A small self-supervised image encoder, trained from scratch.
Training: muon at rate 0.015, 1700 steps.
Rows from block 2 of a small self-supervised image encoder, named by matrix and row number. Rows with one number belong to one channel. Each number is 128 + 24 x the weight over its row's rms, rounded and kept within 0 to 255. All counts start at 0.
After each channel's rows are labels from the 100 images, of 14976, where the channel reaches its highest value: "strongest on" is what is common among them. Only what is clearly more common there than usual is listed. The data: pictures of board games with random positions, seen at a slant.
# convs1: 3x3 conv (model.blocks.2.convs.1.weight, 48x48x3x3, each kernel summed), inputs 0-47
# convs2: expand pointwise conv (model.blocks.2.convs.2.weight, 192x48x1x1, transposed), outputs 0-95

convs1.12 [184 145 126 129  95 124 129 114 164 179  81 117 149 139 132 123 119 128 141 159 145 139  57 137 123 164 171 119 128 123 109 131 129 158 130 134 133 110 128 114 163 157  95 106 151 132 132 126]
convs2.12 [125 111 122 139 155  97  84  98 117 132 186 132 132 130 121 182  79 120 128 122 142 141 102 114 101 131 150 121 106 154 162 110 140 160 131 148 127  96 119 124 108 131 115 140 131 125 116 136 130 116 155 119 147  78 120 118 131 100 121 167 132 123 128 125 107 112 116 141  96 115 112 111 145 137 128 102  97 112  80 102 154  94 118 164 145 167 153 136 118 137 150 156 110 167 144 149]
strongest on: noughts and crosses

convs1.18 [122 140 119 149 131 153 151 103 165 130 131 114 130 131 190 106 161 124 125 121 144 169 112 125 121 182 134 130 142 119 114 137 100 148 152 145 113  92 106 184 163 117 149 132 138 145  75 122]
convs2.18 [133 114 160 108  87 122 119 122  77 124 133 122 123 113 117 146 114 144 102 112 127 121 111 146 121  84 167 158 119 122 110 115 127 131 121 115 129 151  97 101 119 171 140 115  92 132 110 121 181 152 125 103 124 158  79 114 172 104 146 120 176 155 120 129 106 109 159  92 128 133  90 102 137 121 147 120  67 169 123 127 118 114 104  99 117 142 116 149 137 114 145  97 101 174 100 143]
strongest on: nearly empty; discs on a green board

convs1.38 [ 90 122 135 149 112 144 115 164 144  95 142 105 119 128  86 119 119 134 171 132 153 124 173 141  86 122 143 146 103 109 102 119 156 147 119  93 100 125 111 141 103 170 161 110 133 139 163 172]
convs2.38 [142  93 139 131 173 154 149 108 154 145 127 138 132 142 112 120 122  84 101 160 106 136 128 144  89 107 165 134 130 138  98 140 136 119 158 177  88 148 139 153 145  89 129 153  96 127 156 141 106 131 138 119  89 122  98 150 114 114 113 108 120 105 112 141 133 168 163 116 106 163 125 132 136 120 134  66 121  93  89 155 129 128 109 109 135  76 127 161 167  91 179  95 119  71 120  73]
strongest on: discs on a green board

convs1.31 [122 121 168 109 171 155 177 137 135  99 122 128 107 127 116  99  87 117 163 145 107 109 148  90 114 118 175 113 155 137 137 129 137 102 163 107 142 113 128 118 159 159 137  97 178 114 135 134]
convs2.31 [151 120 100 142 158 120 141 143  87 144 160 150 120 101 125 123 133 130 119 128 181 125 123 174 153 142 136  77 112 141 106 125 147 114 141 110  99 118 113  92 101 122 135 151 100 194 123 132  98 133  94 135 137 140 133 139 174  96 111 153 131 134  94 114 135 150 127 169 103 114 135 124 136 152 102 126  88 131  84 154 119 100 147 163 126 171 131 111 146 111 142 130 134 125 173 160]
strongest on: stones on a line grid

convs1.36 [109 139 123 124 113  76 158 112 180 159 128 147 139 137  74 156 122 114 133 146 127 127 133 133 100 184 107 160 112 124 144 143 127 132  82 116 122  86 123 121 143  88 134 126 149 113  97 102]
convs2.36 [135 154 109 111 135 119 148 108 121 107 105 141  80 160 166 129 142 136 112 141 118 131 106 133 182 139 120 145 119 126  95 137 165 107 144 118  94 161 104 103  84 159  89  86 186 154  92 119 137 129 147 100 103 154  86 101 158 143 127 108 187 170 176 126 145 147  88 114 139 122 100 144 118 102 152 147 155 114 109 102 125 148 127  96 107 138 189 119 127 106 111 113 128 116  99 140]
strongest on: discs on a green board; nearly empty

convs1.23 [141 136 140 123 159 126 141 117 125 106  66 147 110 121 105 124 127 164  92 122 123 163 146 110 143 127 162 153 174 149 120 153 118 112 170  98 123 164 124  81 137 161 144 102 124 164 129 101]
convs2.23 [ 81 126 104 101  96  75  97 118  86 161 112 112 105 117  94 137 161 145  86 145 105 109 137 140 117 101 119 141 142 122 105 155 141 104 119 128 123  79  83 113 122 168 114 156 106 138 160 116 136  85 109 128 129 124 169 137  97 104 112  88 104  87  98 127 167 147  79 108  83 161 151 152 109 103 156 129 150 152 140 152 128 140  83  83 165 128 120 135  69 128 134 164 109 105 116 106]
strongest on: discs on a green board

convs1.35 [104 124 136 117 115 104 134 103  91 107 112  70 145 157  56 107 142 158 154 120 142 149 113 138 124 123 168 106  97 160  97 123 137 149  98 132 100  86 124 151 108 133 125 123 126 119 120 110]
convs2.35 [105 125 162 162 123 131  97 103  78 129 133 124 104  86 128 139  93 123 133 131 140 125 155 141 158 115 131 117 108 140 119 165 181 136 109 116 124 156 144 123 152 130 134 149 135 133 136 144 156 123 133  86 123 141  97 146 107 115 100 103 146 148  79 162 134 111 124  70 111  74 125 128 161 112 104 135 135 131 132 101 132 103 137 128  96 142  99 137 144  87  72 161 142 121 120 143]
strongest on: noughts and crosses

convs1.26 [122 100 121 124 135 112 148 123  99 130  79 126  94 137 133 128 131 186  87 160 140 117 104 131 147 143 181 148 135 149 116 128 141 111 137 118  97 177 143 193 129 156 144 133 116 139 109 126]
convs2.26 [172 103 135 115 188 116 148 127  98 148 114 128 124 107 123 106 102 152 137 199 153 203 122 114 143 139 129 133 138  97 115 117 118 151 168  80 113  81 126 122 199 111  79 116 142 129 153 126 128 125 141 126 136 132 172 152 118 112 118 146  98 168  99 135  98 113 104 147 108 125 133 145 140 148 116 124 138 118 153 154 104 131 142 130 104 146 129 145  85 116 128 118 102 143 129 118]
strongest on: stones on a line grid; second side has more

convs1.1 [143 151 128 125 134 133 140 139 125 151 113 106 114 145 103 103 119 116 153 131 170 133 106 188 109 113  86 103 151  42  97 131 129 144 112 133 139 153 126  95 150  90 105 130 128 120 135 116]
convs2.1 [125 117 124  85 125 128 129 163 137 125 129 118 137 122 166 181 111 129 149 107 129  93 120 136 107  97 118  87 174 106  93 139 101 129 116 106 110 146 152 161 185 114 153 116 109 118 133 165 135 153 118  92 103 112 105 164 121 136 133 108 122 146 141 176 112 172 134 127 127  95 125 189 165 156 101 119  91 132 152 124 136 109 123 122 146 104 168 147 134 136 148 113 114 138 118 122]
strongest on: discs on a green board; nearly empty

convs1.21 [125 115 144 122 123 141 100 128 120 141 117 112 191 183 135 147 121 160 124 129 180 128 143 131 108  96 119 109 131 143 108 126 172 105 106 161 138 137 117 128 135 138 154  76 114 178 136 160]
convs2.21 [139 119 122 124  99 156 118 104 164 176 104  49 138 138 146 103 113 125 115  85 108 125 140 113 182 147 141 109 125 112 129 130 171 117 143 164 114 138 118 150 136  98 116 109 107 162 101 138 129 103 124 108 131  89 115 107 129  72 130  94 150 123  97  96 182 127 146 121 175 141 121 100  90 134 147 119  97 128 111 109 158 109 141  97 109  93 130 122 145 115 150 126  96 119 112 145]
strongest on: discs on a green board; nearly empty

convs1.8 [153  93 117 103 163 143 108 138 134 144 127 126 149  83 114 131 119 134 145  73  63 116 172 118 150 123 108 161 147 132 111 125 126 155 166 115 103 159 104  98 110  98 136 128 104 147 130 131]
convs2.8 [137 126 122 116 111 143 165 122 109 137 123 127 158 120 142 132 136 152 108 101 129 149 117 122 129 122 103  94 130 122 129  96 146 112 128 156 131 156 109 113 135 157 126 139 124 136 155 114 133 165 136 174 140 104 147 129 118 114 130 186 118 152 173  71 178 140 116 142  95 111 112 168 143 115 133 132 118 143 146 141 152 174  74 124 118 111  99 113 158 121 125  93  99  92 183 118]
strongest on: noughts and crosses

convs1.5 [150 136 119 135 123  82 109 158 116 145 184 125 113  86 150 142 115 107  99 120 118 143 127  91 128 109 130 184 119  87 152 182 117 158 144 107 126 112 111 145 112 125 104 149 129  96 135 144]
convs2.5 [128 111 123 140 176  98 145 120 136  95 120 145 167 164 144 171 145 165 129 143 150 171 104 151 119 106 145 175 108 130 158 130 127 122 127 142 126 124 107 154 159 157 139 142 126 127 128 120 130 164  96 165  91 149  94 153 162 148 112 141 117 105 131 138 128  98  95 148  79 160  78 142 138 211 164 144 143 138 134 130 108 167 120  81 155 122 180 117 137 133 112  96 119 119 110 151]
strongest on: noughts and crosses

convs1.29 [160 100 116  94 116 149 118 116 145 113 172  93 126 125 129  84 128 154 154 129  90 136 107 146 113 164 173 162 121 126  99  98 121 112 115 110 141  77 128 151 156 144 122 119 162 113  95 145]
convs2.29 [101 152 142 124 156 101 137 148 116 112 161 134 118 130 105 115 132 168 144  92 128 152 108 113 113 121 159 134 133 146  99 122 162 129 141 124 131 159 124 128 105 103 137 111 128 138 157 138  95 159 135 132 101 117 122 121 106 109 103  98 141 109 112 159 152  84 124 112 135 141  98 139 200 111 130 140  88 130 109 169 149 131 119  83 130 122 123 110 130 145 132 184  96 120 113 188]
strongest on: draughts